config.yaml
model: "self-supervised image encoder"
dataset: "single printed letters, digits and signs in grey, bent and noisy"
train_examples: 395000
image_size: 32
crop_scale_min: 0.3
horizontal_flip: false
translate: 0.12
color_jitter: 0.4
method: "moco_v3"
arch: "resnext"
norm: "groupnorm"
hidden_act: "leaky_relu"
weight_standardization: false
depths: [1, 1, 4, 1]
kernel_size: 3
stem: "single"
avg_pool_shortcut: true
widths: [192, 384, 768, 1536]
projector_hidden: 512
projector_out: 128
projector_hidden_layers: 2
temperature: 0.3
target_momentum: 0.99
init: "trunc_normal_002"
residual_init: "scaled_by_depth"
optimizer: "soap"
beta2: 0.999
learning_rate: 0.0039
beta1: 0.95
shampoo_beta: 0.999
eps: 1e-08
precondition_frequency: 10
max_precond_dim: 1024
merge_dims: true
one_sided: false
adamw_lr_other_params: 0.00078
max_grad_norm: 1.0
gradient_centralization: true
max_steps: 5400
batch_size: 128
epochs: 1.7
lr_schedule: "wsd"
decay_fraction: 0.3
final_lr_fraction: 0
warmup_steps: 100
weight_decay: 0.08
adamw_weight_decay_other_params: 0.05
Rows from block 3 of a small self-supervised image encoder, named by matrix and row number. Rows with one number belong to one channel. Each number is 500 + 25 x the weight over its row's rms, rounded and kept within 0 to 999. All counts start at 0. Numbers have three digits each.
After each channel's rows are labels from the 100 images, of 14976, where the channel reaches its highest value: "responds to" is what is common among them; "patch colour" is the nearest of a few named colours to the mean colour under the peak. Only what is clearly more common there than usual is listed. The data: single printed letters, digits and signs in grey, bent and noisy.
# convs1: grouped (16 groups) 3x3 conv (model.blocks.3.convs.1.weight, 384x24x3x3), inputs within the group 0-23, a 3x3 kernel for each
# convs2: expand pointwise conv (model.blocks.3.convs.2.weight, 768x384x1x1, transposed), outputs 0-153

convs1.7:533488552478478516533543433480488490501494490502514502501488522501507491527502510511495490478522489492476512482487474494504476478483522511524474475518454464491494493481550508512500502519481503491527502477477512530493507496577487486544533539472503500482487490485495452496482521489486538507518452494525494502511513458505505490441487534546528497525491488508495514484484534509538468471481468503488506517527511495497559511448608503574482481490501509490499492496493481499505499456509495505500507498488485511481521485500497504509506490484489493488509509534489485545511532487446509579563508538529489489463489472489507454463450528505531482489485502521528496
convs2.7:510481505483535534481464461502578513452494533452518489477554512530498482494492495493504513521517492476457518485451486523535438518490505510524500497449474527508543477466495472488508468551493503493512493467459488497512502537463500493477505520489505517497494459495474458545530522477498495478505489549492456506542493499479505515528494471526489496514486527491525458491504509539485502498490537500481491512497523516521520487538492468517496493538468524498551460534512481
responds to: bold
patch colour: grey

convs1.260:481459527461578446523468499502558497536501520464537452503488502490501498500505497449564489567489495506501502517439520417547463497542507508507503517494503492492488481528496536497503501481487496486504508469488504488520457518517499500469505469494525509504480499513491516518487557467536498520504537480499491482510477514499508511509530516514502495445463501521507480512479510485491504486520474541464500509499491481488522506540473489459487499535488504492499502458483485527493526505497472502516502511520513529475511550545523479498495567515509520476512482527498521483487520513519410500440510515486524523496461527469511473503497486508484501503526502490481487
convs2.260:458477527497505476484474512460471488452505503522475485504495527523528478457501486474518481554497482498490542473513496530464469524483518495537498502469489506499523491476501550490520492555495542462492464450495538480547554499552505492459502511494517520505489505470484530496491497528516511490513485493561476515529532519517552524525495488536484534519485507538519465507512510540487517474501471561497483480475517484516519499467507505465463491486504448483451486520502520
responds to: dark on light
patch colour: grey

convs1.267:481543511472473482476483485512511509504469511490492491522497502479456511505504505489512495480472482499515489488490472522530511491487524501525540498508518501488464502515545495492504510472480521471492526514537497509487485453468488444493473494508499509501519499509506490513527503489525527469535480482514483500445479516490531481482498505502503491486493493510539457472455529504487543482473458533511464469486599520497515546530536520483499487511503500507561477505509481479414457530567508524495515513511496495508517499509487510506508465540519519495513470491535503491492537505500509498492506497491493490484454445517561531499592493515494491504473477486469571
convs2.267:492480465538529458477479482478444503498480502508506517462506480520503517529508498493507474498447523512515491530526501521487529472493482476472504492519503517461531540527518486529501519550535458481489520470471514501514515500505508516487505466505496486511487541507502513496500498493502457571502498512505500537443528505491506493482485498508542520486501428507538505512483489508591487515467477509522498398486537510519499483533509488486529489510520534497435521518499476
responds to: the character *
patch colour: grey

convs1.60:489487498541522510499505442466491501488484478504502503456492511499478574512500429507457516468496545505524467482499537463490547529493469497540531515504481495498507515467510519502507534517473459482511551477515513501502493509528468462568501503514488444533467529462517495515482504489489497487485528479510503513498509497515483503498509483493499524501493513496490516487516488495517536504516532503510501503508496523472463533476517487524457477532545482496465501515490463484443495535505531478510493502478504530486516488506437456524469515574445460466534495526501499501499509506472509547501462584492489474521512511504489504493506497475502505497562497523488497
convs2.60:516499525485511459496504504479481534502484500453545513515544475521519526542458501504488496478499541506515517509516444497489504542563485507467523500453545510488478498512458502538495472507500493497474499556495499475505470507572506504563505514474472470514491492518501528504528525498529530496492490512509532482472519504470493499529487461495469520512501499500472510524500501536487487484517555542462488498503514466556481493489468516506488508479499482543520493474530536
responds to: the character *
patch colour: grey

convs1.249:541513473484484485461548521474488479505511529478498486517507486495513472489486527462457503534515460512493480574559485491486393455558521502484496517506524490511496493534500506463485549548471502507504515475496494483503513498503491490482514544504478517508504502513504486514470458498503543507498480499497508497526488497499491519524456468507500509481550545503505501504487514500505511473503480545510510515448487529506493506484500492546492509502492519511501483484499497471517511513512487516499482515483513486541500428505466482470509494611539484447476528522517469535506482496493509551447490500478494474517484527466514489480502495508486480515513498493519521
convs2.249:490496490491513511505497527489480533505491506498460485482481533426538514485474465528468507451524496526447508477476471495502514501520503520502521483513489509496480518494501516503512491540525513492487520483507507533480475531564516496505505454485477518483520489516499516500499523517537549538480490501516523493505514493507463460529543454468489461522463492545453523493494492504505508527467483454465463460493515515513492490476525519473475500475493505516502477466493504
responds to: the character *
patch colour: grey

convs1.275:511506484489484503533500512495497495472486527515499500460494504542527474502512488496499500499480509499513501515486495469506536482517483480479524501507467504497474465463523500529474488510472480521509507502496491461491543544429568513523503581518496490537509486475510528492513518494469528505512522512479528492537463519537512475504501506505499487496501498547484481507495502533465529479502520501570479527536477503508506493496484510486500491519504532474504507475483509451519492435530541476493519529505504493528496480507490483504500518504473480465468478508435519521517490504482484508506502495513491492510448533474401592477424530484485489496492509518542517
convs2.275:544528522515488529484481497508517515476501509491484512520482501483562493478529502495509493504469494484488509508494492491497522507524474526488512482508477517487501505529469510496436485539467474484510517498520504519471451496526504525502488470495476512491480519492450441487512532497504495494545500527478497495513527479503519514505496496512484497523497524517503501498526449546496499516496485524461521464514516518519493514470523475459509463519521501516468529498515532
responds to: the character =
patch colour: grey

convs1.88:470489497513502495508515455458503482510493493506477481491499500518488516505497526528473579628441596549494575500499500508501489482510500502492510473493507505489506489491522500494515521488554493498476508511486511512498508479519469481500509500481496482508512504505479475492498487506507482521455455549514495514531486529569494486518477486505480470513500488507476481484499483482507516500513463518489503530469502530487555590455569533498549502497498497536476504511481492511502509498497480514491523490466465529480482481501521481473452493525492492475519511524485485525516502459490496503495483467513486499488509487530479527485502496486500492485501508497515475
convs2.88:540473489503509545511500517510492499476494459492480476509493530505510542506477502505547500533503452489495520490523502474485462498523457510516494508533490498495503498474536485533493505512465503481467485501457499490447520493522459496469476500478475491468468510473484478483536497508486487539467487483524486440534507492497522500491517511474478463490496501511481541490503491475446498492512495480515507512472467499454508485515519473476460475475507519510475438502531478
responds to: small letter; the character w
patch colour: grey

convs1.13:509459521454490482527522482482489512502519492487499515514522513516499477504484483518506493500514492500493509500496476514505507498483513461523475514520544495521487523521485514500513509499491508479516476505503521491474515486542440554451521529448493491497483497518470506491517524471505517500487518459483518493523497509476512518478536490492485474520546437501499530464509514503523451549525473530501500505465528475507549456543554497561434485521500502485498503497518501484506482516504492499487525501510534506468500478480477505504520502495497485516488455532475544497512536441539580438523460511504549452489512472493464493511480519517463531452535509542459493
convs2.13:532491539487511510516502537495547489467486501449482465521494514509525522520529480535507480519453507521536518503504499484564462519419481492491515497480525529529511447525510482491494471544487505473501558507523523510528502503505497488530507533474522539495529496511507481529489485505518524507540476465494489469508482493488525496484482471508526467485471526490515526483528499517507461516505478455467486539497477486509457495429509487445477487552505447497491446502450484
responds to: bold
patch colour: grey

convs1.56:458516521482519519522527467481521488506505490499469522452527539519492478540491386499524498490501475500456534508507496495486493526449525517483516517504517498490471455502538490489503537525468392558554496451498567525433502522511488490493508480474491485519510509483469497542487507490475530511465467533514501491504499503494503515514498509501488500475503520501504508514503491500509501499498499506484506515494490463524512511486504511545461498493501523513531500503495454514509522512502501499476499503496493494500507506510461561537507550474553481440506481498499506490497514502500532498519517465545446466481500508476489510534501478520481484474500527477521499
convs2.56:460512475512480511522452490497513465496468486497482532497545480515494460475504522497497524489450504511470507480483543480530475509494459556502509489468453518495484474480517506488560478469484531461528536465490488513500451493475474485520466464502470493459486452451497462513508456508501467509508508485475471500529481474511481464500508460464483541499504509483482520505522532496500505538532520479477498522521515461489517468504525497475521520468524523524499459510514512
responds to: bold
patch colour: grey

convs1.53:479430525499526521502513504497517476497479485498497506526513485546525530531549447509501444524519470508486535529547481478501465482482510510524492489485531474497503501481538507487548519550501495482569527514559511554429504511510511519506510475449511511476478496480489525489532471499467532453468456527500500497498506477487480507474500513523481512494506506503507477511497502497510477493504491500510489502486506478491523494497499502510475516524471488515483464461522512497503467518517505549474482489491515472509496516510513511481522574544526486435487495498504490522501509484567560459556512475500460466493500533507501523493530491476536468484480497486500537
convs2.53:492498500476482514442487525498539527444492511471519520496468530528470517507512493529523501513500489511458477462474453497498517537536460511522492506455516552514508480452494482483506517525542530519528492514521465481508467495500522445539511504539508511510499527486496530450507506513496511485497528506503492509497494521494503530490531485475478495472502477541479482519497466489465495476481503491534519517517495487524488489495512489578508493452505518481472487474522467
responds to: bold; the character *
patch colour: grey

convs1.231:507537518554524531495519473484544509517497507480530471515551520513447444442488552544480479510472524465489473527492498474492515458487481570500530456448482498499503505507495479511504479508485495485474453510516521466474509482512473472475532478511522498477529480520469509495527504492481509508538471481486487489510520511480488506530486512524508517488501497527509511526533538506486509534455474497506531484524480470499482482485500491511474487512495505505441505498491498513462481492480488502506517507492480508489436530520534489500486500541521505486477488475523499503495492494432514485511458437464510540532491505452497454511506497472532509557569536510507513
convs2.231:482504514496493503503521507517484480537492490499513488457540504514536504496442538486481515473520477565533500529508468491472510491529504532492506445501485491583477541515532493520552487499498500443488518524522509515462465515484507473533525467469518551522495516525524506470515466497507497536506481454482506506539532475555513515489489532472474505516492496526498460535482498515493449536530494536441483491502541492531514510514451502481465516516530493508477511530525474
responds to: the character -; the character =
patch colour: black

convs1.310:507492475489491486514497483499474510503512532490518483551513531500483518504510464507503490456475505483531507504511491497488513482473544475430496492547518508549593431455433451551508555481516506505499485484492472526505503511498537471542474499482556528523518479524492506518533488473514503506455493494467438483513543504514536499438466513432498499475538504491486480487513485488518499472499524490498524492491493522490522513490504489499499581517489540502494478481486517488533474513494519500468465477448533513502505493536516492518511485481493520470493486494503482532500490523485513500488540537512502480503512464489509527509500515495473485518475501488495501
convs2.310:552531492500556488443526497515512516504472470464510512482479515503468540490489554469502496480499523479469509472489498514493501504471476486500489492501491474473510470501490464531460539479510481525493524546498533536518510486498486519521469519501502489545536472478484464534510513504513522546534446544507481500473485501479474437516512493480505518520494499443528482502459516484478527474431474454483499551507506504518529476514503479549521497516468490432474555512473480
responds to: dark on light
patch colour: grey

convs1.357:492506492553497494567560442544473461538553484516481459478512482489538455493474519512526501511501471491453500509514503516491495505542503504494480467469483490501505494497500495485511512535492497496504513504512477493502484460511482484552440536517467481514497485523462479511519513500507505502490494519529499474543480479484545490469499503488510496493478557551516467574501468547462481477512507511448559477493541487479521515483503504501495523494496472521529514499485511490515479507509517499509491513513486473488520489513493515513500498491501511501469470487470522511477484433502443496519525550434488506468540495483534475535482504473517529500477546495518511
convs2.357:507481522522483481514446539500455493507497508545493537482502516501560514507501522520498468500526495543535567483545488472488463521509548510511532507518506494481474489531509468507497473499463488535534503521526511521513518458522526485503534532522506500485530524491522472532492432541484510508504498511480510513511473502508519461533525510464508467464524498503505511487514506491492506532488517492446473487522492494558518533508501489470503465483493522503502476521456510
responds to: the character =
patch colour: grey

convs1.61:491468495468491519493509518519516483491537472477463497491546512480483500482493489479537430527472498500530512499540471472493488480485518522506520465524497515533483499495533474490504503498484491491557468512505467500526522540529502499472501508465529515453483472514469473573507466514465484493541565547494494503502510485517502484493478499503491516481517483470511469528482498509503507484508504516513502494509476504490526482501496515468477488575528493498495539517478517513540455481491492473513500527488488493506509474486471573579377489516473509564495488506516492491478479477528528514493520530491515464491499503502516507509512489505503519477503489515496465
convs2.61:480476516501512492532513540493495512538504507442498499526469537496553507461461530534497494536508515493524485483488472501508515512534486467514527503520458504493561500543470503530494539492506469487499493492523489543534508510549440482460487542470513524513483540531536555491497507516510481472501470503507497492498508496487514494501466520541510469492519513509554480531476499508455509536523479496500518560503520528502486529514504506534469504530533509512515499510524515
responds to: dark on light
patch colour: grey

convs1.34:509493479490483492522486479484517513492456505530532519463520531552526480489511497502506499505505474520482499521481496501466526515493515515502477476463512542497541457453525519554530524498469536503486511471506499503494492503536493536514491527503496470505409526530489544467515505489544512544490498518514489509501496494512501465437495525480491553494505562500516489514532523447516502485481489498488464509486495525487503506505491496488482456510559500532436481477494506483502459518495530524520493519531537463489480490500543500499500500475508478488490507494452561524487463512522492501504483492505477489452510492451515562518570499484497501508516489505528547
convs2.34:521468464498476506476486531536535494478463550500460493487493500508466466491462515500473499462471544537516530515517491502509498509511493510484539521490544471486511524477492475488478501514480498535542479483515494438537504538485505490525489536544512484525455480512491507480482516507459475503464526520473445498477502498522510468497531519481526466507500499530474506513512497457507464464488504448524501450468500502519494517433509503546503477479479520528500510459519528
responds to: the character *
patch colour: grey

convs1.185:529490513484501509494516506581551544540527540484451481503481495519475506498547487485487520517492530486516489499516509502500510501498484560490558473504557424521468534480473493515464483521510504530470465500480524455532473500505535495494493484503500509481498495491512475530503475487530509507522474482515509508484481492492494516562523529546520542506407491489482472530503487535474495487533482493513435491481522464527473530445511530456537466503497503501507517507518499496521469500495506517492506502486468490487496505528502508511502504500481492500456494501490497485468539482492494510506479493514497486517514461455471487529441522469518474518509470508456505
convs2.185:514490461485467516535530512511461500481501530457520491500491456479495526493486511487495500483555513489442488504473503454470529492529526531523534503466478500523447474457454518479494502494461483508483505504509480520512528474491468497476519512494471531507500535485483491485520481504498505503515501502464479459498505495482480486507467486502495513533461504490473507506494512481506473532502508456481489482510495505493487531493551459499494511530473473509530494469448452
responds to: small letter
patch colour: grey

convs1.84:493510525489533482481488473483491509473506469525483524522493474497488512481484506488565376537509584454538505501502490499490512494513487511519494500470509491528507506525452508487536482530514498512515511486510494510493486526513534501496519529488488466524486512497470518466517565440526460509474529540505520474504496506461470517487478499532507487490478499495508491520496471480536500500498456519508501470482537502581399527495575482521523516487492496484509499535493505510491492513503497497503497464492531519510494494518494450523541531494545468495490511499506504498471506501498519520500480494503501488505492517501531497481466482519480528499523498508472506
convs2.84:498476466519475483496504471496492542492502525514552529496512513479478467484485478499477460469537518513476506517531495480526498496517507524491514483525500512495536533493500516545523497500513499484506466491496528521493522514535506501511517485537520513494554510504506489527455525501491541481554506493503475499528477466548497531515480496500494427501488464512454480482510484498508534511508498432528504519495486486547471492507489530467541505472527529466472516450504502
responds to: small letter
patch colour: grey

convs1.317:511530485529502545525453520516533452531479566477461542470535481506474484529497472502494512499504489509479506505538506471469471520524466482508499513506491491488495492484487498501483506508482516498483493490498490499488462525546512504436444498477542512512433453458513572509472570497520502551509434523451502506502517477478469496487587465501487531493467543513498502487494486496501516509495521509488514492500487503485511514486526512499501482492494518496501492487488501490517474539499507473485516474510490508483498496492548498495490495487529488495502544501465477556523453516513515454491474534525446500483484503520510496481514500492546451512504498505474535
convs2.317:495496518473518477477468479491541511527507532504512515492498509498492489476483467495489514531475492529514495522502499508533499529580524502490542496516470498495483478541470513497507499498498497493500553497499523467483517460509483536510535506477478490514515467515483475530486535492468512491489483505500472548523482493495506496490502475489524491462494509512507503497514484545472530536512446506467495464531504534520487495509522497453490492513461456478513483494517499
responds to: bold
patch colour: grey

convs1.354:560525481443496462529525523486577484435539589464577563545491500552483464533506482488502518488516520502499482522483508494499476512513503472491549536545477477496478522515492481494476508504521503483491533494529503459489499486470487488530486489455514484491498527512442490420500507501504494479511497505499531477469496531463537547490530513526495478485468494476532529461548524454573523480481487507504498477493496505505479520494497492513513495510469502518491481495499519515490508472488501496505520464498504472485498527503501486494504483496507506506476497517536497485462470477515501520507505510502462483494502525491488477514516503513521483487484491479516473
convs2.354:530495519515518472468477496488458488532524514542505460495495498492477511465478496511510523488489482480532501521511471531506513492448522464540448507503492496466476486460518555502522483500504503480501504449503484525523534489514497514560480468497521507500484516472487488472505516525511505485507547505493478488472494465503515494490455486501510522517532531493519504509487508551527500544502488505500515503487476460529469505486470487471514511498521513497463475463492488
responds to: the character =
patch colour: grey

convs1.269:475507484495480510537487491505500496502503508497495500497510486502502464485494528479494491506506499496484494519492517496488516484510516487513500483476505524482525484502496476507498496462497517522513514456525472509517533469483443556478511557471507492482500489469495535520502519491516493514499478544487526492468541491494475507486484507519497499511503503538444462485551487453554508551466527499493464491575502519490467503530455478478510534482479470530475473521506468437496548522477472504511504486486508546475459487509514510512516486543507491511455524525534459556523446470495505503495500511502486520482441510595542491528432486493500525504491476486523486
convs2.269:460471502529494502515513481480511508534510539510488510482459488528538423525458521502513492501501494479483490479469492457512487533514511424504511519496510494472541499513510518554482506499526546496505548535515479522518525511489485496480489536474478495508529497522531522530553489519469502534480513509507509497489505563521453512511540471490496519508475488530544511509501524485497488503491478469496477530514508511481504464468529537489510498514516532509507535531529494
responds to: the character *; the character +
patch colour: grey

convs1.183:509527522505495512474496471506602487464523475516476475464518499500506468486465497493521507487522498490500511506510470475504489510478502523493539498576428468499473467497479537525538520520465502527468518479496495495524481503509524500500484521497493469491485539551469501488519474540507542503496469519502491489494509495499481509461562528523531517445441491484495510549503512504509499471517451536483568481528495518518475465518463507480509500488503482472494526486504495482500484523510507506461509482483511498482490503490523492502466489485508490530517490472511489519497490479473512490491525510471522502521492446570505509482542516493557477559499522452502525
convs2.183:487547502495495491484490444539487536580470498486511491504530536468501529509545547512498498497496491543489499528504476492492505516524554503509466505456488510546543480473510507503564537480522441500478460512458498499468459486506499502474492543502479495500517522581494479527506445534482478511484527468460493530487517508535497487520466510494494569543520564541539493499504529533445436480473471504489499515501481482495502486463472488495456504536498457534472458507487488
responds to: serif
patch colour: grey

convs1.351:541539490514515472471550519486586582456487536544588509535490507522460488502503467505456497483505451531504491496507487519492502483505502490460506491505490530461520527527486516490494495476504482488496500503540507462478469476486486513495491464500512484480456486490503461500484501500500509491510494497467528539474501523516564480499482541477501488510478500512527526470550485478599492470481493476531483490498512490505496500486505486514488502469481483491544497512486514506497492490479502505496493489527507513453498492466491500507489497512500485492487494472515452501521478532486461469523473535523490587474487527492516509500534492494489521467528477498504485
convs2.351:542497532502480493500540489521506451469466513512513517477520509490534469501508437491485521577488514499492515513533491514520494471490480515482513500525520514484493483509502506520433524527526518508482484465527494483453492516472520498504484584492514525508460498525484478478480563480538462429535551462510508530519531442507496547493478473513547554519499509494508472519491516512432540519545532519501524483537486513466500507526537509524486480489495510512420506507499457
responds to: the character =
patch colour: grey

convs1.50:481493520521475491513497485496499504515476495502496511517468504482457579522492492496543442483510485509480522491538492495514486490502509477518512467538470511487526512468519533470481474511491521468508540449541504519461500504503501495523508498503502495520516475498503484495505522507432550450472530504499494509501507493498499508495495489497518510489509497491523479484515517514495507487510497496520492504496532529471508512470546496486466474568489423559457481487526512454535524445503510490485501499497510489502490497502504463512563425559605446494489499517529502505498509486463538482481500525536472507505488499515492502503499503497517493469531463475490500
convs2.50:507512473515496553547524522490493491451513507506517506544456501523549542521517489538451508477491470486498500525533469495500504487428502543527500505506455533514521504489491530530491505511509518504503477499487526461491526510500508513508515504496500485498524537510540458461494492486539558528526537507447491489508469471474501527467509499477448534527492459489543479504532546495498519457494468530476488487522495505533516516517499512537502510482467492453508549526514520
responds to: serif
patch colour: grey

convs1.75:490503506554483507507451509474542526485484481530537476499513487497513500505495493428531458599501452494429502510515510494506504500520517520507504500540506503504519481519497546487513461513495509534518515492506520523505501503527508542494534484499485487492482510517457505515496512494493552529451481526498521444487501511500465496468504498546501470523490497494506508505491539478513529476490505554487479518490492479512478570543517459446478520499506457514532513530486508517491500506524521486510458503511542508462537435492437462498533493483559471474517493494465503515509486510505477503489503519537485515493507499494493498495486472467502521532490476507481505
convs2.75:517521485487486476484517490486502512485480464501507503510485538510486512501603514476524521532519488531496545499534469499515537490519496539501504484476545507484487551463496523487484533518480522498494464491498478435497482504494499506474500485455461511520507525525502468456516482480509487445510515485513509469503465518471511504502501533508525469522483467507496555450537449541511511475495525508494525479525471472514477523474508511457516511500499541502538499463510535
responds to: the character =
patch colour: grey

convs1.72:494500507509538523450547516465545526502529548455581547504481506506506488496493483512482444542482443542467437512490502482493506502490507509517498502483515522466505514510494504468501505470482503501498472496519520501502530515515461485541528473526495510527530491504470506491501518464523457521504478483516474506513489477470533465541484483495507462525501506523469511495483505486470525536481474491514463536509504537476441512476449546481451487507531459505502535483515493497491498491504506514494526481462473516478521554540530464454521484433516557505475480505521489503485485503495505498517472508508470507517474494495508469506515476502491500502540484475539508
convs2.72:510537534512503493499477502493526507491480466453499515492484512489467502519462461483517492466512491525519540462476525490505493518493482442477514496467515473529494505471507456498458489492439518515478487510500497471464512494525476474441455495497521541510494459481507495494533463491566474532492475495539488518472498504525516503470507503485523517478459470498500537522483476463500531514496497496511477507503512497502510483505472463441495528501503479521480491579462439
responds to: the character =
patch colour: grey

convs1.79:474479506554495482507510492538514498469487466474502528502494512506515505510490511484476456515426638475478449514509510514501501495512508507524513528467492502509531512515489502504539508489475508519489528477484479518507502504519473505496493511526498470505530475505490496485503485495540479535500502480485484457546541469480442506488484492502564536483480518528488517517509492497489492505481465495525558487475497485458484537489584448471480531505497484509485488500512520515516499484518517525501522477469463543501487509494503474458490570523452521495492508506519509480525495490490525516487515489510518510456478473547503501495494487493459497502541504504502494
convs2.79:512469484489525466499477518480472522525479501471489475572521505513516499541481516479537488503464491535517481522494510524549515472526477493445528514493518521493479515503482475486453463468498439510473457505510519481497583528546505530519461508457486480513493486448515457503503481494504489480489479537514490499556504512509483510518505425466503469474484495510448478499555483488536484550491466446477463466527510503536465515490516508493493487481519474540517495492506508
responds to: the character *
patch colour: grey

convs1.44:507510527502480486501486511530469488539528489423499506466466494555448518501556504495505491499492483506486487486477510464504492479476497494489516495510495464489503516463429563581479413588565524495505461505504510473513499496491482539484504482531482462508542495477497507533517550465518504518470553503526469499512534502454497498460482498475515528499522506493514509479492506529538502491511515528461510524503483502504503502495503503479493480528491495470515526534530500516528483495488515496493477521505478495551519458508517512505518484466479469497487484509503497493485504529495494513497502497501501502475468483559548464500514499526489480492513504495541496
convs2.44:520462486456526522529539516502529521492509505494566513523486497530481523499511460528488510519522492453460476449546452514520543502482478482479510464480507468524474462517499531511481494481548473486530491463510503533455519509560478549494493504484489497493484515480483496475566474508560473505474447503528489481556492521531509508540514487523491553511441517519479506504515507498488483480509531575488503464508499462459493468538515501571534483498506468536493567502486516
responds to: small letter
patch colour: grey

convs1.352:506460495458497532468517517460474448497536495498521565510506537460471480526498527498483456556516549496496483500475511490511539477506486559512530508507489496469463495482508469471524494526504474485488522493441494494510534510507481520519500511527529499507511523521497438500506492502522513498482494492467486478497508440489481545508523479507511495521475500457475411502524513515541543539519506506467505491503505490506498490492495513489511518508502458456418552499523511481497494503524489514488503514530480483489494520500496490500485511506503497503495553531452465463505507498530603506497510516491479507493518481501487493470547506484487498505480482506483508
convs2.352:472507528507491469468546479505464446421509474531522472471478524490541511504470506489501502448522505473509507487495509526517497504490530511513531513470467504483510487455528479506514488519488481528530466528486464492518494501535495531529474491538497514496477562484493489460484486522482500475503499509484473448509481520490485532473500498547488549474505472445447484530488480492472483473517477504441487443480513464509509497491494467533476490508471493454503509507501467
responds to: serif
patch colour: grey

convs1.130:519496503520518474463518522484499503493487516506528484509513488448496546505496489519482503499511490484521513486536496477536498502495493511522478528446526473524486528432490472577473504487538498504512473478517514533487490502507512489493501517507514435467461599473486509550486488528482548478504467496491503513502487508514472489535408506483500515521461560498496484498481539504493502549526475532437542441538500492508504507476520508520480505507512505522468500504507484504501490524488496502485474527530493522455478489450495506497513501504500508496486497512504493480483505470459510491547519470475514541477505520490504473540491480490530506493462539505517478
convs2.130:486532516561498506507520516526507493472507524544470505507515527510531516479535467533495494517495522492486547526496506519513482478442538508488541530474535493490469536466512506520491511491527517536506487494518474486494500495536501500512500515508491526484474441514497516536443490528520481503523518528519560477483478499489542479526488513461506497515488489482473489481509513526513543478491507488499515487517439516477488507497463485485480506491499499524531466492452472
responds to: the character -
patch colour: grey

convs1.332:518523542489489555526544521511544479489493533498508525518483511472469518491502540490490509496487474490489495471530470522464510501512476482487474497493497493493471498487481488517488487478483477482502484497485500478467580489418454462579485489543548481473518523461528483473509549521520478547483521516573502440456501499516479528514562492518444542511513558504488505518496492498495483514469501483505464504478493475472521458483518518510527495488513506489494493506470492500479483462519488507511466491498466496496495495506477504526491483546505519495524540492504447499495504538484522488474485499475483561493492489500502475478500482490540490485502532504504505
convs2.332:485484448502477500466512464483529503508523496486516475517490536511479533508490493498489522510454491495501474491480483463496462509484513500474531499507527524481485513503473461458467511497532504483505511542532506522500515490517435488446502487502531533501512507502512521497445503481498475500506450472477488493488512539514516478513522526550490464475512476516531522505458481467479462520522444438543495477480525508487533480501505473482535522513528484540485530500489484
responds to: bold
patch colour: grey